python train.py --horizontal_flip=false --init="kaiming_normal" --eps=1e-08 --adamw_weight_decay_other_params=0
Rows from block 2 of a small image classifier, named by matrix and row number. Rows with one number belong to one neuron. Each number is 500 + 50 x the weight over its row's rms, rounded and kept within 0 to 999. All counts start at 0. Numbers have three digits each.
After each neuron's rows are labels from the 100 images, of 14848, where the neuron reaches its largest size: "strongest on" is what is common among them. Only what is clearly more common there than usual is listed. The data: made-up waving flags.
# gate: MLP gate (model.blocks.2.mlp.gate.weight, 768x384), inputs 256-383
# fc1: MLP up (model.blocks.2.mlp.fc1.weight, 768x384), inputs 256-383
# fc2: MLP down (model.blocks.2.mlp.fc2.weight, 384x768, transposed), outputs 256-383

gate.657:478499420532427398598514521469494566566524522414432501447512511389460434412394528532505459532546558511517526510664515404521486486439430495544488459624467516497555563491529479498493524583502505418522463455520482479521595491452488546463499512485590475578490512491433526482446515451573491464511603516434497436405459475469427463499516432572443521559514503583533540452528456577556545496573
fc1.657:537454445553477527554432433569529440482528410456520508379543593461439514402542509602535473472477529487453532542492488576442520445494504479503437510598483522511487535563485546440597523595510512475557459555438454458540519493433574485506509487465453549500502489506482560420531413461420504510548560480513499533395501490418495464538568537586403510467489506474525509543474498508503639440411
fc2.657:464512449466493471505476535532501429504413519518451498525499519547493482471490506513571495519453591516526513462609577415526488524465526465482415540421510491541481600483472538566514468471412526645505555510509463579542564506465538477507512527426468426569506545473441567438534542424598538502432538495545475483449496551412520531505486554502514420515524478523478441552506465549489452572416
strongest on: corner square; triangle at the hoist

gate.766:459533505524537438495571481448475479541448433467552396540519499425577490514508475478390483366539509489451553531443423558491569597484486467487481484468522487505526510557545489540510436373580551487430503487380525415513477494523507517518494463511474463613424513442519568450520455520547430561414429435498500458485509553547428517529465477464556518484440427492502466522345516560558516555439
fc1.766:475499507490503524459466453510491384548511465482570526474576507477506534542490552500469410468515502436475461516529400633496497593517542474537542441540484446514446552510516493483543475474447498450490517530532504527480428487454449456571436446521452490466519517422491563622493503598595508595510520437614462428448484617482556479419503417436553505521432515514474520529485480552388474545526
fc2.766:447507413483459468534571311586509594467408493568547522517570458489507444523462481497583501475555468552453545535540419450479423506437434438524557572419548494444490534441495501557475617464575500588575412397482542398526440519501400646487472512551537549503425567449489498616591463574468544518428550449588492491453494626545517464535588564441451525481537482429449509561501530540571434393526
strongest on: gear

gate.137:435497502457454476497494537523471634500468510516477581464489403512471489503631500543520472467513562534429479501583547443485498467563457539425450479416573469472486428479562565506498548565437634489487444555458565555480491491534432505481494612556503472595521496512469488403472493476481515567572499526481564522615485535654480537510647450490494539495427454472529466509461489460442501469572
fc1.137:566518422518585457484410476454512413543512524457534454513511550552453482574491562504516518493588567474510504515553512549460517561440556532480562437485527512447473461536406546592471575442552414612538476482372508546512502589512469442549411479573395498435429564520517492550592480430532378496466526583463557452521496549465488500467456553533457416488510537547455466423496468454546516548516
fc2.137:475559395512441585407505511507469465555512573510531491476439493524445494557578519540461520530542502494449515573528557489466571460528563529475517452519574565537471528488527481462534464583451511455478528461475469571557500594488432407541441502477436423515520471618486375500428463425466371566516533641413423549537504614567506502556489495542416457482458550462464595469571444571422492548548
strongest on: gear

gate.280:420478453498548501486521436554482566509492478540552556533530517470554503510505476547504472459544531492458500544483446450456397384409446493552532551531522573507502478546477525512439485451526535557573491495526533424543547455492407619460513429458548574542504458531522593507545522597462570530555496538530471475439463447442540532557487505505465455477402455502590490507576506466471489560482
fc1.280:550551547540489467593457411428459496486505480492533493470569450497504574456553528465453425549501413521535490563411437544570547415514373454548449446531456530519571481482516485389499531492534501506581493475468450541486518479557476597433418533572481450565529463530541542457472579591460490576500456553522470511498557468525536471516559450424405474551397479503537482448473538590423553412553
fc2.280:475407514451530431510509480525454503480504391490456503428444530419499545552563507472596530465416538477407483546484437444455549494603434516540516446474512548564433485530481551492538531457393438564550479527523477513492538458464441559435413536533491497599588489440476491537444410515496543485478571474533472513513474521509434550429474522431519496481501467524533515564518592501439431498575
strongest on: quarters

gate.506:594471442531574489595551565466517450456534501495468542509510536469513528546445439493439500560614453515509491476454518460464483425563481504550484541436577522461590403458511387547430489513480445533534412428460484500533487522426518554519580497569523403553458489406627460509504526560442442551587464480533492513433429483487490559499511513398489540508633452538502454569479507609515490535408
fc1.506:514483544580460454446458477537506462525478549503526564494576496506491484460618467475522506494556543616418487503544530513433580493467488469492525470584443557559478479489498401505483574588574474479398541503464482536486452499606532463514470414499484477526456454424552560596510523453362509453446557434535503549479526500560498403526521505444515531454487583485573590429561503423427554496532
fc2.506:562578492472524506573514396523483529485430502449538588479447506476544512466454509547585494504534459566549476482404482560467457501483525556430447567429495438591451484475500468523387561467406465501466495498592635469521491453522551460488465520560554519554480444497509578340519458462481570512475444462443519538441509476592538484476533529518495551517485503462432517435464378446491547554560
strongest on: quarters

gate.580:564466463492477537462467453481482507522527461448459514560494429500605579477392583502367557499471501435529435482523515482495473400500530550510557400395495480588563611482568552532477603656457503519486494597484556588527491527540462418517473489503518502510461526576550459512488500554441507519556480517555545545541442556553547527543432478472493447464472504553544497514454546530439489555420
fc1.580:507480503426515533498431538425471520552544497408477461551461441546593557506606402505483434469457612523500484475500553501519472512451464465533474548487509578422555519535515622455509468579409496559513555502459466498424567495495466485433451537503591611608523558517433549444442471561508429474553438427517525508429471513556532509437553429557470464418492592498450465487395526521401519531475
fc2.580:542504539546560470567534534494500436596525481445497517439500465561455456448557510443502499510546446439444514507484555543540474490518497476513458494452464500541408485519607492515432442499493569541453492425473501496470466525511468554510509508414468488442514543499562497512423512420503489537539648520460482460570503430471415556520529572532488534559610425477515535572481549530498498519414
strongest on: emblem: no emblem; saltire; diagonal band

gate.561:485434466403516491534482570430547488470529441514477490600470555515482485568521456517492551492496456543564488527481485660500507471488479535445515569403426446493493454495507565563508485473511557567505535525490425599466506383530413486490573593443638477410535547407490482574550513428481487384444411532531508503589487519580473547488491485468522462517564468560432521448497363537580424514539
fc1.561:467479559486601512470478659422524545481479492474535488514547584538364534530509423515454602466499564524587512571524437514448576602442502522506443546505419465524422512521469509584545530526588472402558540503553478556527446393535536479538561548564595531616465500436562512480448525447440508498470512488574475508580469502472501421420536540479521518581489469499458473459518527490428488453489
fc2.561:459521488523453531425573432494523547488526387518428433510519516447465485537556467448585478491463492563453491499399559502425535473564481494450504543449403561503558503587579513495488435467496458529447467497414485601473497497598552585464558522426448509536427515508423474477536431464561574517534480539491467451581473551571503474544443460450542544492470485475526461497460474394516459486416
strongest on: green

gate.150:476458464520501426458536448467497509503490389509586543531502530459476497598474511443493471501456551438567450492423495443515493543560567462514431541531552489578464459466508501435558460552511551594469546545421537571580497484501512509483495507601556539516477529523499586542518562491438525522556459561540439539522462481474481501379530413470546492388502529512565438524426489538503513430472
fc1.150:494553507550553446495421515543487546511484476421540418361572529496457583599521432522458549387420465500553589572531518506543396518541579504477510597468463470472438573526489522544419551420525550530488585619550457432489543454467591496561534368446569468493487402532528515448475540542476527527523472436433516527518482453608571511528456523551486513542536526446473453377529523517563599546440
fc2.150:521497510510460462598479601532470512550560453598506422504592528436557507455510491428404469530524422548424446603524437538548468499630573531484526510501523580444477560452516578518520394490626493466472532509492461457496529529492565415528471491530585431449429441580531388506509494538500491513401570509435499516547496465519593508566454419500483497468442494429471442460537501447561550535488
strongest on: corner square

gate.566:487498500467501535526505521525482548466526517549395468500464467578460542524579415467527523537590530527540441549548517501541468492503508503538479480429492452485520444580540579452559543418432549457510417473452500575488501458637421516559566642548548558532512621571484508475449402455466528464519509493417533492508613469541580502605507545603470538466456493548454487490514454483540491495597
fc1.566:475498474454562506527459540505473438466451436508453483485491501469481492490429403498479523466442508464434574516486418622487529509583575535530535454612431508480480486534447533538520510608434505543540553517501500583471490514404518463557507476505499420445538463421473563509461481492563551565441532485503482451498612572573470423370440445557519479465513502454474572433423493550492546564508
fc2.566:517466396517501604370425524414428625511488593524495471438441508502562571573481491483536501543523500606505465487396570406555533521491472489508429521388442512496519437547519502509476506508490440469518496504500421530507458489537405458442471527487552592459495552540474429515469479474454560539542579471544562531564447523524556513481520464476431471455418512512588575506543389454519450592541
strongest on: gear

gate.745:629576429511578370521456480511507437467441506419544533492522512609483464457538512495446503448516459460558529540513493636520531495537519487557394448510520501490528473592519464551473511503511500504444623491418500557538491501471536500520514530466524404485506514452542388571489515582528509420451444498472529617482456556494584480535437434544491491475438469463472513462445454411388574497442
fc1.745:445464551551478457531499477474501500517514555466533496505509468523515479565458574472429436528449497468427435466487484548524515515512471472537530455543531418477492419433475513489560544485547421442482550464538556538423536532469465479495498526457532472445519459538491592469496468485495475569558516518587470422467604491410547451470446532511579551484478394507445422475614522533572464513561
fc2.745:335529523468518419484566476478417525531487461591481431506354434537560455467515542432590430576502488551489496522414511551465564517375452497478546512444513440437526430484454433477552512479487549538489518411583561484463471488388407542509512508464509581495502513553581541546495538477493609457518519501452521486565522458590517431534466498444567523544569414495518466474547600522479516436559
strongest on: corner square

gate.164:524463507502442472599540485510508514516522567489499453542579469551474546443502439538510590357549474473444436514447532501559447526486392404533504509507481494557488503547490533547502503474515450508496453541513527472467565419556516588511501497599598476585607572500462383484490475431485473491503502503425548459412570519537586475524492448504542513488613560493544430550486599451579507463495
fc1.164:544548418497533545506525474500468461537536448361527502462567478493553350448557610531488479565555541402598530438400491450511576573522529550481496613492575476452531540541491433470497482435452438556522506436529504529526488450516506533418534482469484498530538469484490485476432460445411528600438485524447531523537495553468537486436481539545545450580519478400507508439568561548471577463531
fc2.164:597468471490391489452508540536549452614438562503540409556447509426494547539466496497485402475624519466558447476407474502470542388489459589469536558459413523477472563466487378497564417498510464483493536544449440534424499558436425552469534500497515542512502527464420456494450489486488527568592489464428431519549428488665520518537465485439433467584465447464513422550469496475497493448467
strongest on: gear; crescent

gate.213:523538465456397497441500499509497570510560566461430515603453485477502431628456452528555583480469487450488542511459408516522517404533432529529522507467472438448505504470394553406499508458505485494432544477502475520585532485569480419529451436546531462533463553530544542517564524506469456421453499435542439441454563495584429517512445442408564538569539493567517498453463412539577489524500
fc1.213:498455458556461443475495442534558589465550560560428510525459459472415476453523492527356639469583555562504474500489559440480524468469516441493495414505584523604417564563592555498515561562562499519548519602447552471529495455433485464566608523530500521506496493461564517510603512548523548549482478570533557529553480449447512554510464385481574483448531487506448517558520411501525621490430
fc2.213:524487591481524488532577568471482474465534531579505461423508474542473433443407541569459537462600526509535488589546441535464531436598528486532519491450523586487430588461451546553506509459403514485526505470536539515482516479504505490537467500531508447441587463491460495536543500649507523528496531507452519534540517485617592457469493483517545503459575527566417408486447524487456630443522
strongest on: emblem: no emblem; diagonal split

gate.92:411446481492443512471555477570625540502434480521613545566459574581515502468357415520495521568549588533466409590526611511495550474485457515450435495480498432515546447514486466484486468624524478475466579531569522487615521536433517495566512526516526442605398556539556457499487463512395531504541445421511535539455490500457530377543501514477535424543502578547467415495563491506575504490449
fc1.92:548537459520459516518487505488572532560427495454522498381494508451472499529466437517446533482486481516473497553477522465551489464490586545545630543531582571494497409564482484539588468405467536523498529480478416508494572475522673495483314617501477457515470533537489517478498507434452475506443516482394528422579603572548435489435554578518565490476423469508597477496586480551377476514555
fc2.92:481523442517473606528592414612505462537379495518464432541486510513525440437616551497540442497440452526497471467496472449462440535449503604515491472465457536530525449541471560587480419505502528654471445467521525555509388495482502512496517481472427457555557513495500467522476435490496521481571617577417492528525456525408587500498477574495452457505552449441446527466488449622532598441497
strongest on: corner square

gate.284:486502483500570466519537465498511525469488514553526522500555479431489521471389515451474416379628496513445499513571540530503500606499491534433427545445454533472526450546456453470574529551577505560512453401416393491448438493545555517454411569502513498485435538582402492482445624438492534426440481497451459446593514553580465501554525516528474470547492462488492419569509464572631516471568
fc1.284:509487556456388612534447581499453412513532545557551522490383499541572385461524503484531600498534544418527396421503547452569471428528606562491539427488476447498504406505542538555504496499482422496475522541511537520447553476639489484470391555412580508450508463507548491507550461583519499570512555535583495530585499480429528530481483501530559507545458498496476452376508509457494467515487
fc2.284:433446542450487568646554564519425518495619472527532519554428435494477459492512508513471614552495516519584498556520439476457410479462478531395551509510499488530489459549469512437449483449557510455496525471456537587537416494493426521516496508495528578529613552484561463531443505489532513435519440575481518577553510479540535436531447420470456502589525513443532439408501522537493473412531
strongest on: border

gate.702:396542415548589550467382423533488350498508565550547526428528497502467536503415487461488530484516399575513430497463504468514557435514509435523473424525564460604390545564592464542539417380458536561535482498512581619437441462537483471463563511458447469545538596448488422500496525452551533473531470544471490447596471551469469508510478497553556537532524429522500475503563529466545407497447
fc1.702:475524528514421457487453505478498432552554546542414495617569585466510499409521477580446372568467463513605466475501517478527532608562482495528568468438524531506436517530553440492469479596531533475486438575564456482500461445541445438564570501551453502603528541498526477517502514553501450497427437560498519473493466525432477499578408417529397551564489473468436565597501461471496531517527
fc2.702:493499531505588520451523430532525448525446476554585404545508542514482514575518482511571592454536602556511502516577459481412513490471544417505460598492471397551504442611574472596524461536545470555595514518487498536464490549434545407578494501431516520530533448508465523566526392609551521460427527498526568445536470454409505510464504528522547546451485515501503458499573519451447585431474
strongest on: emblem: no emblem; three vertical bands

gate.326:577582486456429465454414430534546544462573488485467598480526477447484446465458620540523416492548509461530502535548546461468477461494535422469436529504530479454503485434479489458408499510489538488430486532518527489496490535514434509430463426563557586468499562476382497538507433516483524570549623477356474502594467474525462517528487536410538539479606593479620508459512485423507472514468
fc1.326:488465517425543513527479525435518578493479502491614468494426535564547524521586522570508544442467421465480480519498462555545466507558445585490589503504520524441451527514506523509517521533526444598495470617500430483480491560510522437476492544564551566459567468433457500407504467509489508488441487467463535499546485508472452481364538422589573483509505484550368544449537437521435490466406
fc2.326:491515505566495470598481561488493586500572489483511543542450481517477461501616605514515468461476495494498434460531455487418555496445548474509569449448518479546559490491511492533414558451553614460424460487563469492489530555509522530473502453534368523464456476559576532510492450555510464464509453498498518468505413486541451490505508559432491521446417482468547612529410540366525413528549
strongest on: emblem: no emblem; three horizontal bands

gate.52:401514479516437406539441503564471517482525617475441472568559502417539501508460530504418474578546488521483520331438618525482534471517520512516537456419523444530492564466554569483442415616472433474584474509476468501530464475477525449610602530437459611602547554443463445494589520544502479481485553514477466501439416501560544456564485510516445574529538534526460491467442538527525512558500
fc1.52:471450552596501580533647515502558560551425468535516575486464506590489479572482537493512474361593479541545499517435471517549518552556532518469458519535407503559468481575463559517572452520606489621464572481514469401462560507552486538512505544443515472494447528529533497532571509543477486437462459495568463549581445546451403470525464518466536457420496482470525455568544516514442470386553
fc2.52:382404535439541521503450594542490500564522476440537456589540499534574508531568535520451506553549535465554483443482542493555531572481531537543502422458426467490624430528505528468489528563500465475590380542508497556457501524570500509471565562502439515446481505501478588467565486504491435423485526508531494438541553576527495482504441526506430509537483490550543464531502520559531486541503
strongest on: emblem: no emblem; diagonal band; saltire

gate.346:487523541454473398457590481563393504474482579505444506519553543516468567541432525534541471496435479484515493464409555504537583470423493495468578541534449507406500495418522488543476511485520503504470580425556562459461492508541507450400517481467551493561552360560517399509476534560481520477474543432389472515453551529531449435500398562567494484444564429593397527518428557386537402501484
fc1.346:520496549473496495622443493502410536515500425567526527526463463545538518504396404451541524500490500509593529568483570507485487578495543558494525604456483434520520501509549464495420581500471497530446464468514536438474574523443498521523506456453461495556550476538612571545595480574531559477564469467559550567431621554520479467525509524561558495506412453494594523492455483534471459454504
fc2.346:470517486558544436476509454444512545523407552547477547458454529534458535484501522513467508524597611551455559514564579495443545541505543482446467585390488462477540545436523561487484614453410524634476436541529487520496556469477460467496549527391448455497552550552433531480607433595425555395449582492489515451405472488540498491513438538493542540554480429490497419492489508536520373517448
strongest on: corner square; ring

gate.130:537470508498537465469498618516453414478460340485424494434443485573419496500450485446482490466423477620525470519566527457542487591470505480534516516492467516408404502563475577597566504533486433545478518439508576366496541514477493542526528543445490502429488459475501529462585528425452546524601574544460505538611519389564454514485434569488437491503457552485490399506466470483453426529405
fc1.130:571486547580538492550581460470446450577538513522472408486552531459440495489513532495499553481480482446420502471505505471462527552521524520492492493543510502463527482543502420530498540387484465555539578503504472545529502533469435452470471481492436507417503477453537508495548510394542537431506546403466509547579506487488575414575497505520437515440444533464482515519506524480434489436480
fc2.130:586457418527488458518431511527513525592495506456513487479427516456491540532476524455530516524491546429606521555493521584470513535480468488494514493520458561562502571530482577465511558499524473469542560470445436453464519456561616446372547578459537493535533441510517539516486529500539521472475500519557564556469511518491557524445492509462492460444491510427503548531583439442419532557474
strongest on: rhombus

gate.432:599488407486521569594528529488422449513549525543480470522482549562487478474493599510461462469526563452455391444629533530529474522479538545521525475411437476545528409454572567459561513526511462469546547582476486488543480495596565429489446547440491582524479529482509520473474470463516515526484484481485419424574464497517428571564498512516488504481428520511487537549623448526447446542573
fc1.432:522504539488466468521542487451515523553451465538555489506521542461503468403538497450552524492588600567489501559536523539444507520471467479542567496436474504487482539597402483522499476447591466532487510449470440476503566570514471476468525392505445513445517586513464615525611517481473439511508522509486555454497504485478457546504497542524433513506412558573605430439467415495486480477483
fc2.432:500616539489440380509620513504491556439632451461430515511551502503497451446605525463570508485464456469529487460512486441478566572535513530443483436447516435576471449526467519550456639490513508479465492407534565526497592453526467585623543480537548532522533485454561516462513539510494500446487535540516532518608518448402484564536429522449605513410557492486442483438493520494546553597539
strongest on: gear

gate.242:480528543510479463513541509517487474506465485532576456535499544468478520447510605510586499532386468626481484563607572476629441462532385469585516424476536535378441436477439507470524489593537452460502555453500492509520499534494576414447402530471568477453543471464427498562520490502544476542561487391492545432539517559460538514477394443468533526461529465519434529563479497486432569555520
fc1.242:537464434482470578474461510498472541446461516504517509528371482499533548590492547487555444550569472435555512505489536580438474502422544547488450435568477497597556440527463480589467576388552507516421565427512515540459466503483454526482570466394451425382459513511508486525411571493450473485407622569480532549527567524503531513609540536492478489497474517452520480548566426465468432583521
fc2.242:540452453567444431547578542585478454584543477523507550501574559524517460488500481534492543424376502433553519435614517544453532470486508565532486567492560462500501470541550504525508583499446524522521529567492502520403444459402588628478525408545529424530486484503540545535578535430533479532512476514432521432512570474404541487510466504480474533539497494520493563475491482463561571505466
strongest on: corner square

gate.62:523523505509511541542533470512491447504565524453491554488497488517471447590460457462516577589418427471516398431517412397502431567463579516529521609443588503498488395550510402506615490502513518532531578599528497559505495506429521474476434614539526608411583425421496544518570516420551496488495572547505482544537460432494525527479516452518588546406491514509470476470494434583467513488578
fc1.62:487525403512521528568580512486486473532482532474447518496434456520545440504466502413489495527479456483495413451564328454506516547468451489557446516585554485548474561503533361519518459554579576531506486508454520516513523536438453541461491556572489514408556568471505521576556458447441455564542440481547510576567546380572455568521508467478572507436509571531498559465469520565523523499458
fc2.62:489524456566460570559518416499555514486559561518594503537475502586538493535504499539499493476514559497517497443466559499500539520580480404651559477536526519521449572439462547440539514491496523548628536487505444519533411515523552510458564501455427396459525466554510480512485486467524505532450471489537542500560575588388499525491514441507497464497476527514496553530491467423444453516460
strongest on: border; triangle at the hoist

gate.529:502484503535475527572455439475615430591474481486511526454489488356562512459602501497581492475529452470490504478575554448504464466509525434559501544491559491499467572517528532458571547546520540522462456503547516486413467504438417507493453498502451572573370407519390495432522495506514467474499603517464536456511471435487486512437430373444584553524542475501529404436443518589424493473437
fc1.529:559503476589447455578560518468506465440600466557510515457479410505476575552547518457445449505542460500499619509503459591545523535530555484509507624493491623530398559507595605478542510505414480484520508513551543445506498486496461508506509541540445498517470621589417431498510430521430431541445441503382448471543497463551476500492460474508468389555602562514531544570480566509532571483408
fc2.529:563495554511538553497507536488493511588556486585464565495510484581457450537490479513518560529582451491532557455462575512581554490524480453557525442591491529545505540589475543594488558475548479502535425480525496418534476461524551562500506523524495547610521476523581481458448491496526497473530452489468536647386488472503571466511531519464408433471492489531572583454636580542452588493418
strongest on: rhombus; orange; ring

gate.562:469526543448558443408557490515558509482513525552520527500482536525446497519530489492522491528513478451545482418489483538408450511474458423479524485440488485461481458538494373527593561481503534598522412474462479511464487512466540518481473547440470488436482425398498522537543447450535433566492592495596538484472605594457467393478428625503583569469447514406512483537481595475474533459451
fc1.562:499517423520552533507476487496466547441439525536575478440453548546536534375490511529515518546466516482515512457461513413495552497421526620488487498466496527613457492391490471500537554516429473508538575449555530532479472459365535475428522423472468643503514401459594524423515498439511562624529498517456508587474446434526528503509504542417543514575473531518428514422351514530518592494451
fc2.562:447473516486604593552543582488544460535463520546499549494562406513504489465424531554512570521559480598532520480484545460581514564536580493499549522490439590524484480480441521496496499391478429440623536510580505475534432531479590500528624550426456498594452513490476529515504514521494435531441488446492494476589508481504482467473433466493552531496522484534608387517534548521516515459486
strongest on: gear; offset cross

gate.10:460598511556503533517585477499447515514544448556530405535513499432529510474566515453493373467453518493445528467504556505432433534524405467512469480428572470502488549452523502497408495592519474541504508507508562501434592497539487505482431550423389481515456486539419464532555450511507387540404564523432549524562498519470552482520470432503564486509502521508424472505527464454502462466554
fc1.10:611516474449531482467493504483550505492516529588500489564490519557514463430489547432534450498535559490530488460505413472542601500439475433485544517475558477508491429452466493451432506466540478490479394542486498437462449519489468492527492479587549557486482493422507530563554476582454547469473492458578519401533427475456422515533526566407462518473522458578465575516519477454522439560435
fc2.10:445523523475577493618416539440414602433532434491522460473578511454556484466395518474429491491546571472530519487439497493574483443519449484496402548477435602476486531530519571457424489511580453495506479440579481552516366517529519413511481550454519574468487468556498453502517484641464464530462518511454470483490445518518524530515540434581446504509487430461550627551492531538461486518515
strongest on: rhombus

gate.38:407462520513457450601521498529545445495588491452589506458532557551468535612416404536513520457491426586503475601578534448537630512512471558504483451546598552449606356533397503555477538492473528475614421471454474612520524470410542462526498566540512488546505526565483506417452495462557519445481480509463503524523536456504439484519533479430493498497620495522563427514423509484530577544504
fc1.38:508527571491590561570409508504538573501440519503463558504481436529456551532464484453389501480392572514539446533471393579532485523480391566462473471528471499485346593511498569535502567451527485494554547405606483441444478482466480487600521474473494454597494508536551609420483476571472504537509506507533522411407507522529484486458411497484466498509584469371439413528513484486445528604454
fc2.38:479546506535490426448514365517555457509564467469429516543534511479523585435565464444514454539481531559481539617571416516554517513551464553567567505588566548489487475429557449513521600562446442475448486472517441506539532459546475534451550567400512404506414422526527457546442489547487508479490626555427431492522521532532442491472508461446461483438445526467574471504440467438462505494495
strongest on: flower

gate.587:516568467470494590493482459473502481537550473439478579491473481464527525510515576465490465512450455539483487538518478562489455486523543444515492506433451477512465447545508528483528464433443461460442553537454433453484487436477517464375503492500450635562528437554556443540448517514475477514568552497505486436388441519507537517548459480480550539433472450569509445465419479472535484483494
fc1.587:521477552525551508561495443557551495548513603539431574540495555540502549617489588491452503495420554598456442390470514596496493477497520479549497443528613551518548527562515529523527538421424493510547396477477444545458577477589497475429414563568481478441556475514561524482533456569521470514478450469561486477506514525456431597468492498499503550408496496544503475473506510461464451510456
fc2.587:468538531442483509494544533452487511514572495561532506490409509450537549476561591507532396502416517490567536407570484425489569477486519553561489475484511606583427496453459532431469624428480474537426471541518506481425495571420460536493471557479465438403533561455490553521505433615464441526540555502507463455607527484480558457524495478448598512475584477583520485631440480515507502573473
strongest on: border

gate.152:488486500441520458411468472465512433432479466480417533564388532515475501503510436548422491506456427545468510429523482548499350434517562531565554489525468546520484436587502520520499567537496492549506545566503471553447571479443463442543457440502485465466464534503526616418462509493422565418489453524499530578493595482487469548506520508463573468535514474459526545404496378560355514476607
fc1.152:489464531432471493610516447493454522611485519417556576504495529518476524503404561476473478539479602453484470532412513500450509473416510554464474508360519479527520483451534484440463496483522421493529516546459484478538497468539441551434443595421498576505499436454583434445501413433522429530594461486415486545365535465491609455468489537557530498428463584550539496571474499481575490573513
fc2.152:430469505498571611569518379466455502563611503519472443531539514528521507506506567472402503516561526458553575439497488516519523533523549479480483492538476545454515560489498521544498455543539522487516437487467475487484497635583530551440632501486482513505561483490436440408545479443513473443521345558532484486553542389455449522488467540514469576477501434486512435502476511493500526488534
strongest on: flower

gate.170:495553580451333487504523463565477489563506456500581485504485535532529496489547431535504520511517521575542631536471439517483477490407570538541459513502513493472570394532487506486461597467556435483580609479511473421487514505586449529475438455542414459552496414478477557477609502518537609554538496507508458493449497519501542474465500516570441527530446526517536494434461490529431443490489
fc1.170:482561471554485540535495455458402493455470563499503551469483463491456555437492435472586480463519401500536630397405472575446420433492560512481509496553568404490433560517508440537479583496504547573484475394484470502511517475485526467531415502566456452508475451439503467541482444539628516514604439510459500539556515550453491432517501553499554432526486496400441513530419523432521563530501
fc2.170:439452464482490514480531550509523398618486487480520473534509472483518509533536531406490508523384475506496444546512453462491523620436495527498459446526445474550558453547620561504490550587454481420551546507479451517421536486519551539475505463445470482532575496582486495487451562447546511475519564516556440558547587453464439545485472600574566519508454516472493414495488604512519481468414
strongest on: green; star; flower

gate.654:566579574472522397494527509573440539566477475564484480567595500443406523508549491575477512475519501543541513562517401468468523560484525472507544574458502443522591483428517423446504580501529487456511465518486490486469463517553539500560458567486570538542556511436548498578445451590557485549503483482539444520459486463446440395477532588504641486522495472535460525451534439481525624481519
fc1.654:508572483613451380492570456530494514460476511500604538457491460516507438472602552502570499461466491462572512430418582501482496502545435457497495446574548499450436626504468421426480549565431566471483533469537488486506565502580546570523536489543470494480488553499533460511575577516520524544568462496518607644547396586397473489528534539541610457527408491461498498466520615526483492440491
fc2.654:539451530419601448539522466554568489475575499491519496442467454575442547577489481519530472456573505546528469576491451463522471487461418505464500505594539460494421498443584450491529559445408519578498475501491407525457600565512440542498435521535532415558471620532468518528533546439556486463575554457449555500565531486584499521504502527492560455527492479553410462451480566591431540438475
strongest on: gear

gate.274:520610456424486509475479544516501529536565521618544485420506505488342468560511603458519453426499456532471465450538496505596458585500487513509600414462487563528423492535477538540545503472455461490391507553467499469520522482562458438516530542491444492515515543531543537543543523581512422628551485507429487489602455481470547551533463421400461545487443492501471465511494566423489496521602
fc1.274:449490552539486631477463459496493498455513510499450542553440482454511539413525482518525494502536502472515456504492504569445457477482509524456437453571473448540512551559563546538450611546439491496539497432509461608508518485478470457428567512444462492465506638441492463537475555567457634462430393463536581486461470463566405564480500466436581407490477380502561548465543475543515516533515
fc2.274:509534546529530491508487480471477479504581557514494505564544511579410520507597474466406488483466544529645507523479495550534493511491470546537497515473515475562464486553507492461488364476447501431529562540525528527449493418453589499603543583515467489511571481564526512534497537415506520541542509502577458588459475555402537520532472391443551515471451488446470525456513475506478479545529
strongest on: border

gate.530:460533507579450522595474476465486493439458488502465534410454433507544426504527556483463454444550607461372521394524418466523489498492515500523568468441468590527426328483477563525586447466513440534540552555410391530499459551508546571436429487506519492433490479543502526552485667468547470508464441520463578554544503514507424531579581544482433442473463423554550515447414557506484552515590
fc1.530:516521559498555457485537482451459486460500517509477545553476436434514540479503384498564541588458514543457510543523457492569415468527425485469461453564501543533452394589509495528507551570529534475488489491542427446478447447428546487542533461632518521452456429519526584481481476515499493484531556476456509540458441468489450505559526526576557520492588548539489525539526521489526616517458
fc2.530:522522596515548515437468579474436487556506545623516537485493499382528536623517482443543509492454466544525528430451491547496449585554435434525539520525474558524553475530497582537423527471451512534567493499552552509489482526448476552538512496474545487490578494524517432490435498504540423509501279417520535499612477457546488521516506465473544504492430414506450460518550534455537540428540
strongest on: flower; circle